Weights of a small image captioner.
Model: 9.12M parameters, encoder activation gelu, encoder patch size [2, 2], encoder layers 8, decoder width 320, decoder layers 8, decoder norm layernorm.
Training: muon at rate 0.003, 9400 steps, batches of 384.
Data: trained on made-up road signs on poles, 61250 training examples, 58.9 epochs.
Rows from block 5 of the image encoder of a small image captioner, named by matrix and row number. Rows with one number belong to one neuron. Each number is 50 + 12 x the weight over its row's rms, rounded and kept within 0 to 99. All counts start at 0. After the name is the row's rms in percent of the matrix's.
Before each neuron's rows are labels from the 100 images, of 14848, where the neuron reaches its highest value: "peak on" is the class under the peak. Only what is clearly more common there than usual is listed. The data: made-up road signs on poles. In brackets: how many of the 100.
# fc1: MLP up (encoder.blocks.5.mlp.fc1.weight, 384x128), inputs 0-63
# fc2: MLP down (encoder.blocks.5.mlp.fc2.weight, 128x384, transposed), outputs 0-63

peak on: face (64)
fc1.118 143:54 58 56 57 48 35 59 43 32 46 47 40 55 50 69 32 47 54 34 67 57 60 40 68 71 75 40 62 29 47 57 39 41 62 63 26 41 43 32 48 47 16 51 65 65 50 67 61 69 39 42 45 62 52 35 45 61 56 39 52 48 56 60 32
fc2.118 130:42 50 50 46 48 64 59 52 62 61 45 66 53 36 52 47 33 31 51 43 38 37 60 39 42 18 53 57 62 59 44 50 48 40 48 52 75 72 54 68 32 66 40 52 31 45 59 47 30 66 89 44 43 50 54 54 41 22 52 44 65 60 43 55

peak on: symbol (25)
fc1.215 125:59 65 50 61 54 40 57 78 37 57 31 43 52 36 43 52 58 57 43 63 40 60 48 51 40 57 50 51 43 51 46 48 50 28 37 34 55 49 55 49 31 46 43 43 56 72 42 42 81 43 66 72 35 68 37 54 47 35 34 59 62 47 79 78
fc2.215 106:56 59 43 39 41 38 55 46 52 47 51 52 78 56 47 53 51 64 67 44 53 41 45 67 46 28 40 44 46 48 50 35 62 41 34 57 73 37 59 58 56 60 44 55 65 36 73 75 43 64 42 63 52 49 50 56 73 51 66 31 54 44 14 67

peak on: face (90)
fc1.134 101:54 42 50 62 47 49 50 40 68 57 33 49 72 50 60 36 51 51 57 48 63 27 42 32 73 60 37 61 71 45 50 69 81 55 74 51 67 38 35 63 42 68 44 60 44 46 39 32 32 57 63 38 47 66 68 45 52 52 54 41 57 55 36 46
fc2.134 100:44 35 59 59 33 51 75 57 68 54 66 45 47 53 40 40 55 54 44 46 66 74 59 58 51 34 46 37 48 44 55 62 40 43 25 24 49 58 69 53 40 37 55 49 33 77 76 61 74 42 49 60 37 40 49 44 53 66 60 37 39 51 59 45

peak on: symbol (31)
fc1.231 124:38 44 56 47 58 68 57 37 55 30 32 54 59 23 66 37 19 39 75 62 55 46 77 46 38 51 66 56 59 44 40 55 47 48 43 40 42 48 71 46 28 50 28 66 44 52 38 57 42 34 53 53 47 45 38 48 51 43 46 52 60 70 48 59
fc2.231 145:52 23 67 63 46 48 36 67 50 51 49 44 58 59 42 55 63 55 37 76 46 49 40 34 58 41 45 32 59 51 29 46 47 53 45 37 46 51 67 44 54 56 61 47 55 57 57 42 28 50 39 57 54 51 57 59 31 47 36 51 67 36 43 39

peak on: symbol (40)
fc1.6 103:54 44 37 48 52 66 65 51 50 74 29 17 43 62 50 42 63 38 55 22 51 44 57 49 48 44 34 66 74 64 55 37 37 44 53 59 54 61 59 55 41 33 37 47 49 57 49 35 58 34 40 51 34 51 46 61 63 60 36 45 69 50 30 68
fc2.6 107:40 60 44 55 46 33 65 43 54 58 56 42 42 72 75 54 48 71 80 81 35 35 52 51 32 51 50 29 30 58 36 45 55 48 74 59 48 57 41 58 61 58 45 53 58 43 51 58 48 66 43 51 39 42 43 20 35 53 49 69 51 43 45 47

peak on: face (62); symbol (29)
fc1.309 112:56 23 33 60 64 35 49 40 55 56 48 35 65 54 50 62 60 73 45 45 52 32 49 76 48 70 46 54 63 49 50 48 58 48 60 49 54 50 44 48 47 34 28 68 52 60 47 45 43 45 23 60 46 55 63 42 33 36 36 57 47 50 36 54
fc2.309 113:30 82 29 72 52 45 40 55 37 63 52 47 49 59 62 39 50 24 51 42 40 58 66 34 25 48 41 52 67 37 32 47 53 46 75 63 48 43 42 46 44 29 48 29 51 79 45 69 54 54 68 35 62 35 54 44 37 36 61 53 44 45 49 39

peak on: symbol (30)
fc1.82 079:32 45 54 47 34 57 74 49 47 43 44 43 57 49 53 37 44 25 43 57 36 54 57 53 44 58 60 68 49 15 59 39 38 75 56 59 75 33 42 43 56 48 36 39 63 59 49 29 33 33 38 66 49 51 45 57 60 74 52 52 74 61 53 41
fc2.82 082:62 62 51 74 54 66 55 49 45 49 43 51 48 51 80 75 70 56 35 38 38 32 49 48 45 42 29 61 55 65 51 71 57 52 48 47 63 43 46 65 41 34 58 46 29 57 42 40 55 70 44 43 57 36 49 46 46 46 53 30 53 58 51 44

peak on: face (60)
fc1.294 134:30 53 40 50 61 40 32 31 54 48 59 49 47 39 53 33 45 52 39 48 55 60 46 87 70 61 55 48 39 61 55 44 44 58 19 67 54 51 40 45 35 43 40 52 51 66 55 50 56 48 44 64 26 47 50 34 38 56 56 55 51 66 38 58
fc2.294 114:55 57 59 43 37 62 34 54 65 40 55 48 39 43 35 58 68 57 74 39 36 55 56 56 52 39 37 51 48 57 52 29 34 40 58 45 64 50 59 61 38 64 32 51 32 48 13 61 42 48 62 49 63 50 60 66 58 44 49 45 72 26 52 70

peak on: symbol (32)
fc1.335 123:53 64 42 65 46 55 40 66 51 41 66 55 47 59 60 45 58 49 64 61 45 51 40 51 62 31 50 49 46 16 57 53 52 41 44 54 38 54 51 65 53 29 76 26 76 49 52 63 63 38 35 59 43 28 52 45 60 51 39 50 47 49 52 80
fc2.335 112:33 81 55 25 75 42 60 49 33 39 55 57 35 48 37 59 47 44 66 43 30 44 33 68 56 57 49 60 54 44 55 57 55 54 64 63 48 38 71 47 37 44 64 27 63 68 48 56 29 49 49 47 52 37 43 66 49 46 44 49 44 54 51 61

peak on: symbol (37)
fc1.48 109:34 37 52 43 45 39 25 54 43 30 52 29 69 30 58 45 50 50 36 70 50 56 39 62 47 54 57 38 48 54 54 48 63 52 67 56 50 42 35 62 33 32 30 49 46 52 35 49 35 42 41 49 49 66 44 38 49 57 47 70 54 40 49 44
fc2.48 115:78 54 40 69 51 45 52 40 36 49 53 45 38 46 37 50 31 52 30 57 43 32 45 42 34 54 62 27 43 50 37 63 67 39 53 31 47 56 36 46 52 47 64 42 49 64 52 48 33 39 60 59 43 35 77 60 63 35 70 53 46 52 66 27

peak on: symbol (27)
fc1.25 106:35 32 44 48 37 61 53 51 74 56 43 63 70 53 58 60 72 50 39 48 45 61 26 33 47 33 28 60 47 56 39 54 55 44 48 53 57 62 34 46 47 54 26 54 68 72 52 36 56 36 47 48 42 50 67 44 51 56 70 66 68 41 65 38
fc2.25 099:74 46 42 43 51 49 61 59 42 56 59 43 60 46 21 65 48 51 43 51 80 58 34 50 43 30 40 55 56 34 58 36 56 49 38 47 42 46 43 52 48 66 66 24 47 48 63 40 45 41 25 22 49 60 55 30 44 62 43 59 66 54 27 50

peak on: symbol (45)
fc1.336 109:51 44 30 41 53 59 41 40 80 43 39 32 60 51 54 54 61 30 43 23 38 43 72 58 28 75 43 46 52 53 68 43 33 44 42 65 59 36 37 61 64 41 18 44 49 70 34 50 47 51 46 44 30 42 55 41 34 55 53 61 31 53 46 41
fc2.336 108:43 58 39 53 44 53 66 53 56 61 39 50 62 48 47 39 42 58 62 46 30 50 67 36 34 10 46 37 54 46 28 56 70 50 49 53 72 75 53 52 60 76 46 33 55 67 78 40 52 45 48 47 57 58 47 60 61 60 29 54 41 56 47 56

peak on: symbol (41)
fc1.275 131:59 44 54 42 51 42 55 42 42 60 59 54 53 19 41 64 63 55 43 35 43 67 48 77 54 48 56 36 41 60 45 48 47 48 26 43 79 50 46 55 37 56 62 43 47 49 60 52 62 45 53 60 38 16 42 72 57 65 43 46 47 53 47 53
fc2.275 127:30 38 43 40 39 48 48 54 42 36 56 55 48 47 26 68 52 55 45 39 39 65 56 60 43 24 37 46 47 76 49 38 30 53 40 59 34 71 66 50 66 45 52 43 77 52 46 50 50 60 43 55 28 44 52 48 79 60 48 53 50 67 66 68

peak on: symbol (37)
fc1.383 119:51 36 41 54 40 49 45 54 50 61 43 38 46 54 63 50 62 46 58 56 41 31 61 62 50 59 41 37 54 55 57 46 47 38 42 60 56 31 40 62 54 47 47 77 48 67 48 49 59 32 33 53 43 24 57 58 43 62 42 35 54 76 38 36
fc2.383 124:22 53 48 40 49 55 60 33 50 45 30 53 42 51 53 36 55 67 55 55 34 60 46 55 28 33 62 51 53 57 49 52 58 40 56 61 73 48 56 47 32 41 34 24 75 52 58 47 57 62 53 52 44 47 45 54 49 66 36 51 36 70 51 59

peak on: face (53)
fc1.283 085:31 47 40 62 64 46 60 44 30 52 27 71 56 55 65 40 54 41 44 48 71 43 63 53 61 76 56 57 59 58 41 53 53 45 50 54 41 43 58 54 61 54 53 59 56 60 49 42 65 35 45 76 50 43 38 45 37 53 26 55 54 40 65 60
fc2.283 085:64 67 59 69 28 50 51 45 56 53 72 37 52 38 37 54 51 70 52 69 55 50 52 45 43 40 53 56 40 46 82 21 49 61 29 43 59 41 33 49 64 41 41 31 48 41 46 62 59 49 73 16 52 56 62 66 47 40 45 43 43 32 39 34

peak on: symbol (42)
fc1.199 098:26 40 43 49 67 53 43 53 27 59 21 52 73 07 53 31 71 44 59 70 42 51 54 68 40 68 53 35 57 37 66 37 46 34 52 48 52 55 66 48 42 56 48 46 47 51 65 42 49 49 34 73 55 40 52 51 63 43 45 50 58 66 46 60
fc2.199 112:49 82 20 41 67 58 36 50 40 44 38 35 52 48 65 50 56 47 34 45 37 39 42 41 52 58 54 51 52 52 54 50 58 38 58 36 69 38 62 56 52 46 42 38 57 52 37 34 45 53 51 42 50 59 45 60 65 61 51 61 63 49 40 54

peak on: symbol (35)
fc1.23 121:59 41 26 68 57 48 36 41 45 32 76 36 58 50 64 50 61 63 53 57 47 49 36 41 57 47 71 60 40 67 55 59 65 65 31 33 52 26 51 43 45 17 41 47 54 49 61 47 53 51 47 41 44 18 64 50 49 40 50 66 38 35 67 48
fc2.23 116:37 43 47 50 59 36 62 53 31 59 64 65 34 70 33 60 41 44 53 73 54 57 49 61 38 47 61 35 73 33 21 67 42 35 60 51 33 63 55 14 48 67 50 54 62 52 62 44 45 47 43 55 45 59 43 48 77 55 74 66 38 38 61 36

peak on: symbol (33)
fc1.256 126:38 62 52 57 46 31 46 47 76 24 49 47 49 36 52 61 46 37 54 49 61 43 30 70 48 27 49 39 46 36 55 33 39 47 32 29 52 40 48 43 68 65 56 65 59 55 51 35 41 38 55 54 60 46 44 52 53 43 50 55 49 68 72 69
fc2.256 132:56 74 38 66 41 51 50 67 40 60 55 38 72 56 38 40 51 57 48 55 52 55 37 23 55 63 34 60 56 41 45 61 66 54 61 57 53 66 42 53 40 43 33 36 57 53 60 52 51 52 37 55 40 51 41 56 37 41 48 65 54 38 38 48

peak on: symbol (29)
fc1.75 130:62 20 44 50 46 67 64 46 77 78 46 59 65 67 37 55 59 41 36 26 50 38 65 62 50 65 72 52 39 43 54 69 46 57 40 42 53 55 49 45 59 57 31 22 35 65 66 45 52 22 61 31 57 35 77 45 51 49 47 43 49 61 56 49
fc2.75 112:62 63 34 61 66 45 49 50 48 60 61 62 59 49 66 51 46 40 58 59 52 47 53 70 44 56 52 45 54 61 25 71 64 55 65 65 42 62 45 35 53 55 47 42 54 80 31 42 61 45 34 46 49 45 34 42 39 52 41 52 38 41 33 53

peak on: face (53)
fc1.173 104:53 46 39 63 44 32 47 68 56 56 37 45 74 50 52 49 43 42 34 50 48 64 48 71 62 47 55 50 50 27 50 50 75 56 54 61 49 44 52 51 39 25 67 63 54 40 54 55 45 40 61 62 24 41 62 56 68 62 39 43 50 45 46 66
fc2.173 110:31 50 64 50 60 63 43 41 20 49 42 77 53 65 52 53 51 67 50 48 55 47 40 36 52 38 35 80 47 40 52 59 41 55 74 69 55 60 52 58 56 49 51 37 62 42 42 47 55 62 47 45 57 59 21 56 44 28 36 66 52 76 53 45

peak on: face (78)
fc1.88 127:55 63 43 56 57 51 42 51 63 70 73 57 52 47 43 36 48 72 57 40 53 70 52 53 64 47 49 58 37 54 28 51 54 35 39 36 65 48 53 41 51 26 13 55 67 63 63 40 60 45 34 60 37 57 30 61 55 68 36 52 61 35 55 63
fc2.88 103:63 36 23 40 33 67 57 52 42 45 48 61 52 35 55 59 55 55 62 38 43 52 55 83 37 47 38 50 58 37 39 52 41 45 55 65 24 36 30 34 48 65 50 39 54 38 39 60 38 61 67 50 67 57 57 49 66 37 68 55 80 38 26 41

peak on: symbol (43)
fc1.297 119:50 55 36 48 45 52 50 48 66 44 58 37 56 48 67 61 41 61 84 72 62 49 39 55 34 36 57 60 49 42 73 43 40 39 56 58 45 44 42 58 25 46 37 65 48 41 62 41 62 54 48 47 38 61 56 60 44 42 36 46 48 51 46 61
fc2.297 125:61 24 57 42 51 59 59 47 28 49 51 44 68 49 51 58 78 59 51 48 51 44 41 12 46 49 52 37 46 57 32 34 46 31 50 37 41 62 55 45 42 77 65 46 55 62 54 49 40 40 44 49 38 42 46 49 43 59 50 30 72 50 58 53

peak on: face (77)
fc1.249 127:33 45 50 58 46 44 65 44 26 45 43 53 39 44 37 56 50 38 55 38 54 38 64 54 55 67 57 53 53 30 86 66 32 57 40 35 74 47 52 69 42 41 50 63 44 28 58 45 65 42 72 54 61 67 66 64 60 56 48 47 50 55 49 48
fc2.249 128:64 36 61 55 30 53 50 37 53 38 52 54 38 31 53 54 56 41 48 50 45 54 54 54 56 44 62 55 48 51 24 28 52 60 67 64 37 38 48 49 44 64 44 65 42 72 31 63 44 55 41 56 52 27 54 37 66 41 70 31 37 47 28 50

peak on: symbol (25)
fc1.277 096:29 49 27 64 38 41 46 55 51 62 41 53 41 48 59 48 55 47 75 57 60 58 74 31 42 79 52 82 53 49 73 55 49 55 67 59 48 53 65 61 50 47 43 62 41 59 55 52 58 40 35 42 45 58 36 55 42 44 61 61 65 69 52 51
fc2.277 091:58 67 93 31 53 56 52 37 53 44 71 36 55 44 44 64 50 50 48 58 70 33 29 56 57 49 50 56 34 55 46 36 60 36 25 42 54 45 58 42 49 58 52 60 60 41 53 43 39 71 50 51 47 44 57 61 71 80 53 38 40 34 55 49

peak on: face (76)
fc1.9 106:42 51 44 45 58 36 47 70 64 51 55 60 48 46 44 55 71 47 53 59 44 66 51 46 26 73 61 55 49 61 45 40 49 49 36 41 24 70 48 38 51 63 70 69 55 58 48 40 55 57 36 55 50 49 59 46 44 53 21 53 43 36 49 54
fc2.9 113:39 52 69 77 50 41 68 47 65 41 63 55 56 43 58 39 54 43 64 58 48 41 51 55 57 55 57 62 49 48 57 68 41 48 56 56 56 42 45 62 47 34 29 47 55 50 47 60 40 53 39 33 71 58 41 36 41 30 39 59 46 61 38 63

peak on: face (64)
fc1.356 063:52 66 60 45 40 53 59 49 64 60 49 46 55 48 46 41 43 66 33 47 60 73 61 42 53 58 46 39 36 60 40 66 31 50 66 44 42 49 49 57 37 68 58 51 33 62 51 49 70 80 38 47 46 45 35 38 62 21 53 67 57 76 60 62
fc2.356 071:49 45 48 69 59 56 50 55 24 55 46 65 45 56 28 51 39 22 65 52 47 42 50 47 37 46 47 62 60 50 51 54 52 44 64 72 43 60 55 49 56 32 54 46 59 31 34 36 42 49 37 73 49 54 56 38 66 52 42 30 48 50 48 39

peak on: symbol (35)
fc1.329 136:34 60 40 69 46 70 68 63 51 31 60 65 74 44 61 65 63 27 51 39 45 54 25 53 51 47 51 53 59 64 48 70 42 47 58 55 69 55 44 49 48 36 71 66 60 42 44 53 35 60 37 33 36 12 57 52 50 59 55 72 50 70 45 61
fc2.329 134:60 57 71 60 67 56 41 72 44 33 58 79 54 52 55 55 50 53 80 51 45 39 25 48 40 56 46 50 41 26 49 60 42 51 77 53 50 53 55 69 49 48 58 55 78 39 65 48 48 31 61 44 61 49 52 47 39 38 46 55 35 25 48 65

peak on: face (56)
fc1.355 110:41 54 52 70 47 61 51 23 45 51 39 63 44 45 63 62 35 50 43 69 74 34 31 55 47 58 46 65 50 51 66 45 63 68 48 38 55 51 26 45 50 46 23 61 49 35 50 40 48 45 65 50 50 40 58 56 46 51 51 47 39 32 42 43
fc2.355 103:86 44 42 38 60 56 72 46 20 51 42 64 29 40 45 51 37 66 65 53 32 61 47 50 36 42 44 64 45 57 39 70 39 46 51 49 70 55 61 50 38 36 35 59 52 34 63 62 48 42 42 56 51 46 51 40 53 51 61 41 55 37 61 52

peak on: symbol (28)
fc1.46 096:12 53 43 66 26 35 48 72 66 40 61 63 32 62 53 53 70 64 39 53 57 63 49 51 52 47 55 46 42 72 57 55 58 57 59 34 36 40 40 55 58 62 53 36 68 69 45 58 58 43 63 31 52 54 56 47 44 34 53 57 40 43 66 62
fc2.46 104:39 51 27 53 46 57 57 35 25 59 37 51 80 51 58 63 68 70 41 56 42 39 68 39 41 68 67 56 48 32 41 48 57 41 60 51 69 44 57 58 62 35 55 56 60 44 48 51 23 36 48 70 48 43 43 50 28 65 50 50 52 56 42 39

peak on: symbol (27)
fc1.255 118:61 42 34 29 41 63 44 47 43 48 45 47 67 34 60 58 46 34 31 63 54 46 44 71 45 64 66 64 54 36 49 44 36 43 40 45 48 55 47 37 51 41 33 53 50 40 53 51 55 29 43 51 82 61 50 34 44 71 64 76 62 47 43 45
fc2.255 143:75 48 45 54 43 52 42 46 48 43 56 33 37 47 30 41 36 48 38 57 40 63 42 45 53 61 48 25 31 55 54 62 48 73 70 45 54 39 55 43 37 52 56 46 50 53 33 44 40 52 27 60 53 42 41 46 69 19 55 60 38 51 44 56